config.toml
encoder_width = 320
fusion_encoder_norm_position = "pre"
fusion_encoder_qk_norm = false
muon_scale = "spectral"
Rows from block 3 of the image encoder of a small model that answers yes/no questions on an image's attributes, named by matrix and row number. Rows with one number belong to one neuron. Each number is 500 + 50 x the weight over its row's rms, rounded and kept within 0 to 999. All counts start at 0. Numbers have three digits each.
After each neuron's rows are labels from the 100 images, of 14976, where the neuron reaches its highest value: "strongest on" is what is common among them. Only what is clearly more common there than usual is listed. The data: made-up waving flags.
# fc1: MLP up (encoder.blocks.3.mlp.fc1.weight, 640x320), inputs 0-63
# fc2: MLP down (encoder.blocks.3.mlp.fc2.weight, 320x640, transposed), outputs 0-63

fc1.31:541602492536501672468529495498487491609535462424543498572479555491406503529552554533492573415458500523510514522501434421506520466530452463515467471579539486454470541505521473454477459462473475
fc2.31:408468483486415507409458466446498555556500492531504568542521549516494523490362472476480527544468528472497475507449427486492531405498442463546533411547534455540554382439572486505406468512477449
strongest on: white

fc1.335:396552492514467528553519492491499488550496480442621468476508506487389487498532530491534478482497521478415509499491409464393516458441533544416550536463462483495600453471431553506531515547474647
fc2.335:536494481524474539456447440533594337489462394449453565462464499528442573499519466478545457481510477429529520521504482528520528481451469431510553466608524502496542558445485492447526504467616495
strongest on: quarters

fc1.587:420383468511603446486421505505482452503506491436455468569468496550549476404467462536503490419500536434492541528482546471385482513555481567507497503548503521491457527464534469511549584409471415
fc2.587:522467519549588540566458454492565487485585485510497570591482501427531568588455494541530457451487479528500480501452448500582467600493486497414515459514549560463470521506522465499465565538516556
strongest on: black; teal

fc1.518:576478565472575525444476459579519505473478551531568540469566514510485513410617463493543441471524525628574565449445495478511534485443522523438476523585480468494511451498490475527519487521478580
fc2.518:494535485448549495569451524484403513625547499543521483520586515465571414576389510467547506605501504475407441469483494567514475534464530480480497540514461600475467511501560595502422439571479415
strongest on: black

fc1.609:556510530502475431523409472453517485508544431570537518510540505490512484477569495520469562493564511421510534484466532538425520388451456435481550476488491478527530512489515490397421573532515430
fc2.609:455461561466525505495531467436390594434444517499509415457539513445471530479461515460552502413501422488435409489504469470509478455540493479552465595515411418447529544492437541523630538379375523
strongest on: purple

fc1.586:447430447479521530410549484578493515468553521461514566522461528512384488442396505545487541483544593600553514411589465523499422504491484539535517433502523466522483538394559512427494549527600495
fc2.586:523466386559465505467457504532444507456543530544546487462418546507530448468525539513447442431534489542517477539527394456505514519512473480556480501511537534518536450565512426512564465450520517
strongest on: purple

fc1.465:491488511443474591470503520459527457488539455399472457473498485433446407477506590544556560499414518433459511543480485450536504502477383522414464477504532516478476483373587591502442424485532526
fc2.465:437519565582499511575446481525556563410486448466542529434495448506456506484493510495547461477520583461472489523554496478504637521529485436568508438507574559533430506545502525583482478648534418
strongest on: quarters; diagonal band; three vertical bands

fc1.473:453467520533504478523467470504477478498505475468545526487581483469448471495508513538523537564568525414468595528518393529495429521511423557513424471597466413445537536524549579450392470528483503
fc2.473:471510461572547506479506529597442569473505475436538419451553488535552619581415492484540420394397554481497497506459594579483493571408535487443513476422514490541505470637451373500516542519534496
strongest on: brown

fc1.28:471464461391529476500544514465497520504478454545533518392555493528436541490440537551561543494468447525436477442519551597472526546558379483623478540544467499446521538541569458587544561505483511
fc2.28:523481514518479513486519468447571458470555519523521466598537520502507504571603520483523438514475526561518535446447445544504509483517619515465565473485546551496547518490529565470584428421567409
strongest on: many stripes

fc1.446:538478481563543450551537483545506543520477530439456492551524482483566532426483502452464554464539495444468402546515504561557498595473512478373633600489470438555625492437454530493384404535535529
fc2.446:535505456502503569534556457443488432473563555415429483462507519453481498504431593533520472489522474513481422430434531457494609432584542489466502443563528523501457469472518489466490551459421476
strongest on: blue

fc1.289:513466397477512451464523514480468556597465456531527525454503458435465545453600499528577591415523505562457549550537510434529452453549413511518555491501482525504590519544490475470526469533482505
fc2.289:495517485537600535509529435502440429441502465481482558537515465537559503553491535506411452439514555513528488475456499428538483541541440462384531479447428471488442492560487515486536393502495477
strongest on: red; blue

fc1.507:553493523506494434538472493528601412537485598557400472459459584524466430570539455531397484560518468468541394521534530465493558528520477554467424584396537446492477544565516478477459509434474592
fc2.507:546489489525474560390573550520544432519546485459514468451542531510600484513515524537490482544606441426560559430407505532413525555545566545526475420478548480404528549448580537434567445480479510
strongest on: green; blue

fc1.477:503534496608562493466436451453452430428443446499486368429499543544553528512450396511569497478531515467428502458523457550467473436461510483492483578535436471525495530460514611500492529508556476
fc2.477:474513475496468450457449512474468452351470377516571602468478590517527475489507482509490482402529566448548492512518516396519529549373579404565631561464556465443527540444466562506535466525436511
strongest on: white

fc1.36:521512518588500516500393471504451476491469385480484474401519471544381502554460563528554459543415545546529553551509431537506518486521509493469504573525522472568486523536489425569536529442501567
fc2.36:419431443503602529582497518536458478450601523547498557581504483518444530473526497422460474474501443477489524451564504517494415506544534471451539510451469514523509530561431540542483462556514560
strongest on: purple

fc1.160:537435489559579467473558461525485548498423461552467467510529502493535480495529541511499509530450490507540614496584556436457484470486494468504525484451504520614483582454515556554504491490494474
fc2.160:493533472492518646551499564549519331462554487427403474436501580498459583505531480469561504441566532479456465468512580439450477456543536493466522544509449479412528512569482526465460568540523497
strongest on: blue; quarters

fc1.15:509581549433512415512480484562532449555577517546498581466460418570465502414501432583480497482567419613509511449526481503426450497476364538407594481399439491525527481546448487457447501470477516
fc2.15:450439464513475511534533577614516549416463596462539454492464480481453472539474474546477494550504528483552508391475547523523487435481629506575505477484586507462617520488463676406548494478490533
strongest on: brown; quarters

fc1.585:435447513425506489451564498493491518497506567423497525445502467430464522484489479476567496583589558467488485525432471468483508588535506522608493390536434458515514538472520535466475492482562534
fc2.585:547485500483467493480466608514460418494439443498551549529441518553485396472530485491566469561499510499607450527546470497473549510479520469488492589500557507489561438494460587486497496493450589
strongest on: blue

fc1.381:534582520496538554405441473513459511545560458444504510417574484523442434502529536558414573480463477514427531417508604470507509592460614480464487519536418478450472459504488601536440434494539493
fc2.381:476487552446535483497501630339476438521549518408433545462427447552470571521465481508552523591518425437479399522444445440427512529535463423491492477490461511537549468483542493584588584534464570
strongest on: orange

fc1.589:442541517473531492551494581479501478404521530510527476422532548537502485519514509511540518568557515544494507440539571508415532511586393568494480485472483445513491507455379536487446441427488559
fc2.589:585421562574519521489486435520607526519444520511477527536510545391466443345572555525547521574390457445472509522549494445544599510482546563536516542534459537517534392463586562506556517428382531
strongest on: yellow

fc1.500:492604499391529531429581516538552472530535494522514408544494433398423485603526513536462435422501517489498561438522488437477524472416521536507538469411407545546519535448500546507538562499547519
fc2.500:429446497543439505525453450508460457520480586461485499499606414572481536449494526525453505526545435493548443599515501530490565459484500501452417501527476487486617528497448546515488494502537524
strongest on: black; white

fc1.143:436421517581581490473455510575450584484501491469572593475540519402519419477494460510504572481434483420451483534471490434552506448463432504475407420505493569474457508422489500437471435512520519
fc2.143:481577428447557484492543517364420477449451466454520460491486508536445502622495582479606442413482554511451461493640487429501605471474566490480578468515481496532480452489527531483433508511476579
strongest on: blue; green

fc1.259:458529486497576426414396429508525539441468478622457558474507461480391584528457441543522508369575522651507498497443449460545483555535358496444587527536511511537577545513439555554430405507530512
fc2.259:422355476520521486599514536438459491474454500481410569539475530502455462505491484395548431401465461545470530528408501505464546457546550501568452562401518504390460496504538493468492457397545515
strongest on: purple; white

fc1.413:442489559583440448465426473546412480521556540440551474523461501574507522550489477604487476492472423591441467520478547513542502550508388474414510441475510517484503501431457419499492475552546490
fc2.413:551570390504492471491508493554523553486489560481436542531452507447506450594542534513499556558414540459503505501495546465473494532561456483642486548597578602524601543530500555409537502462524455
strongest on: yellow; green

fc1.504:401523492474479633509527522502564543503542363545443492540511542390518519476516485523537592451446501437472537501538489532558481539470402456458507599499514515574466517372527524527458457494518515
fc2.504:471447673512475420518433564427491392514437500492470628415462414466505497495472433499484509521476533401594535500462429482448498399448524477559460556564570510466516502548416457463509481542429497
strongest on: three vertical bands; quarters

fc1.98:604474541454502499415499486623547427466543496534546473381495495522543449586479461478571446464423475436601548402395533501532552511646465439580397419534488550518458468492515513510507470489495535
fc2.98:579526374513526436550562543607491532579548459516566533483490503438567385472554540512562476512593548504443476455507522515458513513495547511518540470436493478441596552533429463458523489442589580
strongest on: grey

fc1.267:489576509516386493485534599522479445379642576419525508482582485500471478516565480496477585576556497542424539430428462471527510436564488559488527503510452482466502493490465477409506485442498495
fc2.267:520441427620550482477463491401408506454482527559464498470582542489517518460558468530540468445475515507523477537455533565475490517490545514576573561448581480627431490565434420388411499471454544
strongest on: orange

fc1.543:486470491491608553504487507529566565492472545477583483525431496467490436508511571502547479533469462601517548437463441533441491436490479513450490460426529504525545523607566569536553490509498488
fc2.543:549514558472534481480588491459477525516515506590557564457501525547476547407580466533488495505454461421515467476543405517539579490558493468515536534495488458482494467493514547592537525539584494
strongest on: purple; grey

fc1.410:477424552539549568486439516509485430450467419561588501579573626391443539441561507526517473473528529524500554512589526526536484557412459467547456463491490537517489600434549544514536481485520311
fc2.410:485486469472531496523578448522452505489435594395540479628459559463594503517534483497535543538520469502525498490528583524461519540538524407566507468549522520447475605461548560492459594493403519
strongest on: black

fc1.302:466539482450569546460445417541509550595439431489510563571415446541524525553434461492418474450487500450519492535505518518579454533482571541425545486498573467449596483510439499481533440571464429
fc2.302:495549536499516505498592499453466535489504508523505531446472547514541476453524476457478496522463525496522481518424457477436510407542382431525512447588443509471571522501496547527445479539570428
strongest on: white; orange

fc1.200:528519444510545491483480524482476402454464491536477474448392601516535475559486435525611577424460537439554503473483460594451435587453441488491431462491514414528506446578593534555601537495480488
fc2.200:528464488482480543477394557522428523450327490548432437543516529487603453487539501469509495565478460562503495501408379492479540426518445472537480506479529518548458467487498512530446538507534537
strongest on: purple; black

fc1.101:499530475463489396524521621445531554537435525483568419485583486539625450449413476504482585410403494447572479538587424414452495429489514506495580420543488531528454462459476506619532566530464441
fc2.101:566481474510475549422494466576565500433517480487514474432552481531527513540490535504508512639446552549521470477520476546468510450559469476531486553411451505574439493510517519445462407490457447
strongest on: teal; pink

fc1.524:423555505512474508474515613447553508534497591467471488580565424506562484532549535434561500518431442530418538405401475489487493541493525505386412547481476478414410425396559446503462482492549562
fc2.524:609544532522507522533536554484504483547494502415377474559499525506498549504450568604492451517530478481549557497506563564507450622449505517460501320580473493557497614515455556624508514492498401
strongest on: purple; green; black

fc1.384:429491502570417398482493520521458510530527510466557424449599495529471508484504448492487439482436511496481461508435646575457528437570578526526408569470555477480519516512476509527485460475475474
fc2.384:500445454491423422495460444549570533480423446598468527550552577509485534500430459470477489493508440495444487571532464414451532492519522573554548504548485586514535508491554527440528504470542452
strongest on: orange

fc1.336:530566555472567482452548549548536442585502484500480470545513508463513445432484480404518533492399457577441412572548475518553458435494496459497514457543448486565549540543481421523535574463471607
fc2.336:510477472615513506481488487516625454507530484502496509455550499579442596569544471596515440563503484450459480549486476524433453499569554488423531574531514496428518514497498477476403583463472461
strongest on: white; blue

fc1.378:546436556455518471450484484593433498497523506591517534571461444509642465495561588511486568561479517418518575551478514494450550569474496520434431478523515550572505482512591513494432560518495551
fc2.378:542614478513406491590550412560463524579455473573575474518435563502576509547510554429480547511534465491502424455469467461500496409508450515424468566489559472410474493461426504490540520553386473
strongest on: black; blue

fc1.306:542491524533532428517586526518511552391565546533491476536466530516526465500494557436476449598526424448486461448483436526472549509537548476637531514469514572500434553470511467489415551502530523
fc2.306:545596475506596490504520546614557531578557450567522488441547465525556484506466450575476569522543519467575408450493533443466518480490479459417455485457484501473529475417480504479452403557487501
strongest on: blue; white

fc1.20:551517446465444553583532438512525560472421483583486514525494514541494434527522477478509568484562490532545416499540468525412448519506527468465501447531477514538520474489500545504426450484573485
fc2.20:492475545481535549553496501565489526488489565481610510516551467553498509469562557417561453523486562452523447468485515510438480509417508472557453591516405516469565444570495587461532545493491545
strongest on: quarters

fc1.106:401436500428532453488577488509488497616519537459434455487532470551480450592425552509544569420464511437552488452581520515527519487396510461378475446509489448540484479615530436507417495519431463
fc2.106:526564484455548484517507487415464539324475563562472498583542469559437492436522474541579456522520481407507490559470623598510437547516412434555469518519504574437585500516454540477430515462588469
strongest on: blue; green

fc1.552:504565487574550509446510474524544418485581481449550481524505518546465611504564485563568493473480509529356457558418514554504475549481521567424487459476417496495474531417568490530542503517454486
fc2.552:405467540573494510480403458497574512603486473584473511455588520554507440471531543531507544424532441454553523429541463510584478450418486398463491564517574552443459542506497475411588447530520521
strongest on: green; quarters; three vertical bands

fc1.291:503572535540500545519479499576467535486542461496464463548454523546492537507534502458462516503558455531493486547481472456470483524597535476500458506511562507424556449432466372525612467530543388
fc2.291:372532388476546532482457504484473433524515517603524538489558517453580502513532582465571555473523471502517493463576583509483491420475494509611546453496492489426552508529498452567451530388519392
strongest on: white

fc1.161:539570503378617539550490508486427558521512548538447510555497482522500379510479507500478453585327501485537394551471449529509485497521497478509436418482535510520423540443467427513656572468530487
fc2.161:591545490543459518499530538513494559452525444491523533462460477491512517554642481461597386572467432491484570494493530556526503497522580531497417537467389538498480460615478547467371394490411484
strongest on: blue

fc1.583:543524454409531453510486484433533440477410459465517475377490569437445466568478497555433501525552500522454401544483451484517549522460483564526591479455428478457446496455559436511599477549489602
fc2.583:464514412465467480537470478446506466469462498596577469467533404516547415496554469422460544459448554515491560513437555524541499501540449482454564443539557492365602465507465595507571457499440501
strongest on: red

fc1.595:456515481501442567557429561573509548461526499447506516492512459485521591448614489550473544504470599519415578572406541560503448424517520455406529535477533577480538542491493510485524496481540451
fc2.595:487547565483499513592575449543499517457456429502488434507466502484399350456513493539541504508451477521419461501472519535504570563531514525505479474509486511487505412530479516535497470530527509
strongest on: quarters

fc1.597:460516511478436452564510544450523405526533478477488496561497609476494542502458514528479510427473515465515490479555499408446492577500489453564516437452535589481507448510488537430521557429515491
fc2.597:514470489486534521539562587495460470469546563594511471565468434528490473479475536475532555445390460414547521544541489452502555524584524523427582446435511496508410539525472493488395548611481369
strongest on: black; blue

fc1.337:502468488488391467526507479551475460476546475468557526495471511520585498497450526517487494496579424486416461498555527367472527451431534520458517456528512508531489423459535487497525549533509504
fc2.337:438465472492569472518463479475456507565534525500433428473534395393537440467488541482515460448458532525521531526550437502432406533421604496520499485567474454448471517481473441466502500502645558
strongest on: pink

fc1.404:481571467590549564453450483488471506516430566318499473459457563528549437486474511554496453526494445512542513499473409540491525579508465484563479450398493531514535489406474527547556506424509576
fc2.404:600475506538594440480511461536546483488501544582497541508479506459540491529548509426543615486492514498506518519548565520510441619528390607471523553485443475455552449565511478511432526511510422
strongest on: red

fc1.599:509504497508472372527495525547547514547476495531545523478371591614477515500542644587555448480502534512571436542557520491424477496531473484512552385451488519527538530478498489453535403522617483
fc2.599:438505411549474499579509596533561506542459452423532447496501512570520429509454502423518545406461458455448466485475466512495496529428540474491525593463499473553476483500470533442525505476527445
strongest on: white; orange

fc1.506:561458519426511458518574417455546436487469574412478522428494443528504471476491501524447522488582496534522512550574505551429559491450496449482423552515487475507507478476486474387524573479506556
fc2.506:357519512512517472547513562402449438482526471535507469595514460546461423507500529519528480521442458633541561513470464407492455463514590500524525508355516542464568489451554532506425389563500429
strongest on: many stripes; ring

fc1.67:585525529507456462479514515470505470418456523464431490494462508570508392427532431562532467460453564516445495490531586489510506439576523544487482563477516479493568526403570569487536489591503527
fc2.67:456466594613508439467478518449461567486519464507574476564507571440532538455600563473448437573457565453553456497569596496383560504440529464433579455430471441488487555446578465505437588524381441
strongest on: grey; purple

fc1.439:484466483546457553489438555514546497469505539489498510493438490467532453512426485511531502503549548506517487525512428544530481589544579567504533462505554595556390442446486508533426514474439435
fc2.439:484465507508425540533552479527521404464570451479505479481432365459552511447502429550450475560517555494478457532522457462382494574617523530606527522446493540557521568555442489460492547406521436
strongest on: grey

fc1.230:500506526497442532526446521531495518545427543556539510540513584555588548535455544471486503453480563541475476494557529399523503437527478506553449483501486482492424552505542492529523412563535446
fc2.230:488515451565412414518425486523547439493492479494463459500478489451562489402519485450527602500539491489478477544517465543518518472449604518502557522496470502388499465467488523453530496534533425
strongest on: pink

fc1.520:557557523535490471436321429571450541473423528494514494489487417390458486530482448591487495550527560417526471590564635462474498489422460491532407528444487422699501560570462478505426551533470470
fc2.520:496533504406537498456508442536444431454513486394508509409453595583590454462504459570471525535490494402623468483467429472584524456603608462533520503476497496498505494549518422463502601563441528
strongest on: grey

fc1.26:519539536561588463469510465526558548516464511528506539480434480448599436496506565497522499495412566518580527556497543513473508442499441581436540605429413479476522494486566510493477527512491450
fc2.26:564563493517539510461511473515445462554505426431502474513537523561347407460419510495559572515566565528536610571438513513510437522552492417435433477453524491590480520474463546453371490510501540
strongest on: quarters; blue; red

fc1.24:503549512541456425570534468555495506594536504405517489576517576348542482498412452512509490495466510550483511562522438454555492540501458555546588514532485524497441503444522537517536477507484560
fc2.24:497575545485579564523501526507521559534571492509573467434513447458512466469499535486558476455514475555480497531521471506549519467481503510539611501482466443498492469515536519536541583424484468
strongest on: red; white

fc1.634:486516550394482447400402492456504510470451539459502481465547590505563541466574529420524456503526560483580558533553597547384469571493513581552532566481508524492551408507443442524501519513490421
fc2.634:534620456532475564530514462425527567562583521486550563500516455462506445523590484485465511500534575426449455525530552523443511524521457540458480508457485423493497497495473489516431620429519516
strongest on: brown

fc1.562:468544500519525526460510486608516521488486482502474580532490552471505544535473456539475437426481542495486493437562585548415543491568481555597518389499497598525473455543457571487515487438507464
fc2.562:554436478501517540472453587516509476497621564493544506471501552404410437430458502594448418505521568501498537468531482575519481494467561489415455516486470516552496487441449490416497533487539472
strongest on: pink

fc1.345:532549461492457472526468515480565546508565416425526573481556523462627547486424492524456566482439514538461456480515548507502537435623477530482570489439462500435476412426504475511548506520449518
fc2.345:580503476513517500530454411417451459473459481557543621456542513528493497487512424417469470523554433572457554546424452469451549586555455442478471422496460479476563534512449443544467456565442437
strongest on: red

fc1.79:468549510447423492358475504524458505429500440452496540528430391507494394475312460588536541564501547465594390503535521438514514523563555419517446456491538445546617504556542491501474553559452426
fc2.79:469440381565552592578407431481452576489573511556554522571435525431489512501456499451465490501483550486505555442518546533516554491508565451448410524502520490556458536553496524575519538481449376
strongest on: grey

fc1.526:456521473411425457550563473498494463659454410536413431434445452507577433529526518534459545533536510424520506487505584535494435462455518471452480491526421437534516499550547561516548501435548471
fc2.526:470475471477567492547346421526500465486549589486515485505501426527547510512467555501601499378500556436512526495439429481546530556518436565489530541498535485574540513526470460452460517355478495
strongest on: white

fc1.495:544471496550538530520512481479570481482511553469459479474525531584435370497494526537496482470528475439476554591526490494537541464439464503480501420551464474511441509472472508539385529529515476
fc2.495:453501480561565473524451462549525505423483519500380465473600555451543526563470431566585526461497503454487561557458435472436493424473548508476515499474559557504527523419567462461616450533593519
strongest on: three vertical bands; green; teal

fc1.393:604468556541431519465429455520456478510517446495523526457539530534611566441509523521556507532556464499554518527533520502501524605528571535471501495428540487548531458493535489464515521483454488
fc2.393:449514483474509495459499521422565535510546466498521514490554476577466542457598622468394541521521528430427500485436489515562470450520510488464556472529423498470398507567388474566510456488566446
strongest on: grey

fc1.11:541459520550434500581514471562434436500498458580477453460560534521467456498527493475455447438474526432456556493462574497479541541486512509460484508545518391532494476421453498523533431506508551
fc2.11:459569558424529515412429496421545389435621528517461580511540438516457548548423529513485449549488592502490487464470383505526525495560477518550550508526485529476476487490540434499553513541470509
strongest on: quarters; blue; brown; diagonal band

fc1.631:483450549423558518455438505505500498430421496502527376477494444441495539424541504545464561552554529606441439546511464486566478489525457518523488556399515476505464417552543532451471511482459458
fc2.631:467362502593534483510359523461484445470464439533569469451554413486509520543533486500439505445489512614486518557389452539436473557465386545452559606488528451434507561501439443562460549531510654
strongest on: purple

fc1.475:504499574493501561539485649517459549440510509524536519502515547457619549570515461508509521470483496486473456552363546558459514440532533435577530513462517475554454593457587463577455455465479526
fc2.475:502541451525450457458429471497493468492438343527535454513509526606453526479495451493512501507447562468566444546503499472442431499515438498497423484497490460509580553476471512577530531472477561
strongest on: teal

fc1.247:450477485464501488547480422631474502565429474468511426454485579512499569586511530473520501503497499502610492424618481507555525434507516503553568489472430495568567446520442481434688519461584566
fc2.247:397610505459549413435447491477575538469521572445519419474444488498530515626481572511555525414525438536554458534529476499439474505504534512548529574589422408455439480448444601496613462414585522
strongest on: teal

fc1.227:449529507480465454517512487552461534435551658541479442553518534600484487539502523462553483518412530544438475609548536530514587527480508493477488523473465504495502562503512395513475468523512568
fc2.227:519506513467512500542518424412503442541583484455520454517578484493509474545422471502487543567577574527557496454415443465398571495645434507585544458500529469486481474502482577542534588505512515
strongest on: pink

fc1.499:447461489476498462494561538564526516409488382539546544522521518417494518434452578545482478381498477529449527415565467424431481542524458457416491471439510479481503463478463414448455508479522479
fc2.499:527497492547495596484579389561432470493496452494517496493519538551528440564518514630532483526460472484543473520412446483561473516511596545511552538513486457463499481500463453530481487446405463
strongest on: blue; red

fc1.41:458455563543496502468461468441535545447473474544523561540479497442492418408514480379511506522510474563456592495627547535548549508448449487393494504450498428488573482485455500474455422534505493
fc2.41:431448396486518581527402437545536555516529460483527398554567531456435616452597446465611450551553509476557513528454413415530459505549485437538544488506425573532443521475526533462497479595498496
strongest on: three vertical bands; quarters

fc1.56:594494547545467556533502443503515491380498432480522572557610515484497442486521457491565505429525573503534571518529579576549483549555516487483556493568522529504545461406421582536539441528501493
fc2.56:399507568538466515476563454518543478486513566509463535514561404504496470507494591356485588483496550526386553551473511556570415467553519499444490417534448524538465475476609401520512541430445494
strongest on: pink; black; many stripes

fc1.308:448511458531514603497512490554595540454490477493536535491437385493491502495551454447509471393450520455541559428590484439459503502518471538558441402427528400550503499400508475538492500566527522
fc2.308:506475612473372461515493519494434584450418449441538523497538431515412468446476481509469409444475437468550501534560474478466457438437558411540444495464523556375544543529416471464599395616471458
strongest on: three vertical bands; yellow; quarters

fc1.27:406491533517507473534603507482537463476550505520438543520395509520498505442536475516572528528503536494583545484509499465504507398396465569493533457578501381546458507471555538443604536483503466
fc2.27:539567519552556547432438508534436421567455488406602527523526536471485558498551480518489526416439456498494498543491519494430475561485536550500504400409489521591535494553490504439390512481447470
strongest on: white

fc1.523:512473499525604423528571426491568515421508443540484440502551425411464515444516530450498483465511464516495533511580519459562499585433451510493566439497457494485507515530519533491511528556484502
fc2.523:485455496550451552559492531506530476491525511594460463460528545538488505479602585455512472567535565564450494535413514412535575424500490458453483471471493562499481483529547602451521503468448492
strongest on: blue; quarters

fc1.459:341456466471598464399486432475465563501532413465483403537591577537496549520533464472404483455497416509520524467397461478568500500474468527479446443529525484499414577543504456520559543495522414
fc2.459:500480501543502478532491457547522526561439542499481550471486552467568450558569471535462660467579485517506450494344478477406594586541482598383491551521493482638517459436553397458456504506478542
strongest on: teal; white

fc1.213:517563514487431549483499428404541563502448572399440461536455544458471473457603561507486509402551444533442527543437522384488510646515578472488468477399535548533400514408538442533557504479531518
fc2.213:516438569504564532494481538487518485530533474591530584380458496474582474570503498530524508543498446451523439449583443520586553577465469487492454523547543426481557498483502498443444461537459501
strongest on: red

fc1.174:582557547567427449565449547501484518492566599529530509451487525489513449525468477555531519501430555467392534493556412449493526603492450457513470501556414532432510509557442579552451511535486540
fc2.174:502469500543447478472501479552465574527530491446516538544591528452459575467541515511489469562523570552582554535519559498412506397467496500574484500556579454511475521502487573447499496506508497
strongest on: teal; three vertical bands; quarters; layout: diagonal band

fc1.490:475456529589593542490448437479473516555464562547508467496494556450507491499544614485467558509413518542510503508540612481437552557528500555447470563522500513580464540438415403456524571541534455
fc2.490:431551504498556638470478501485496481506509447556468538516397461505486462497530468512578524471462599522356531500449425576455501454573453491448413467516503459467526478515504546571464451604477502
strongest on: purple

fc1.394:542513479527500440487518563525520487532547516521533577460507421440567529489479517540442458469426496524446500476634393496545472595467516492490495449428631456518592473504486470513440583497482420
fc2.394:481502523536532549510385510471449474499489527470475519499527531448533485530483490437579444502526485605452442544508525468441542516443446411482489454529425470425396555498564602520359408502479529
strongest on: orange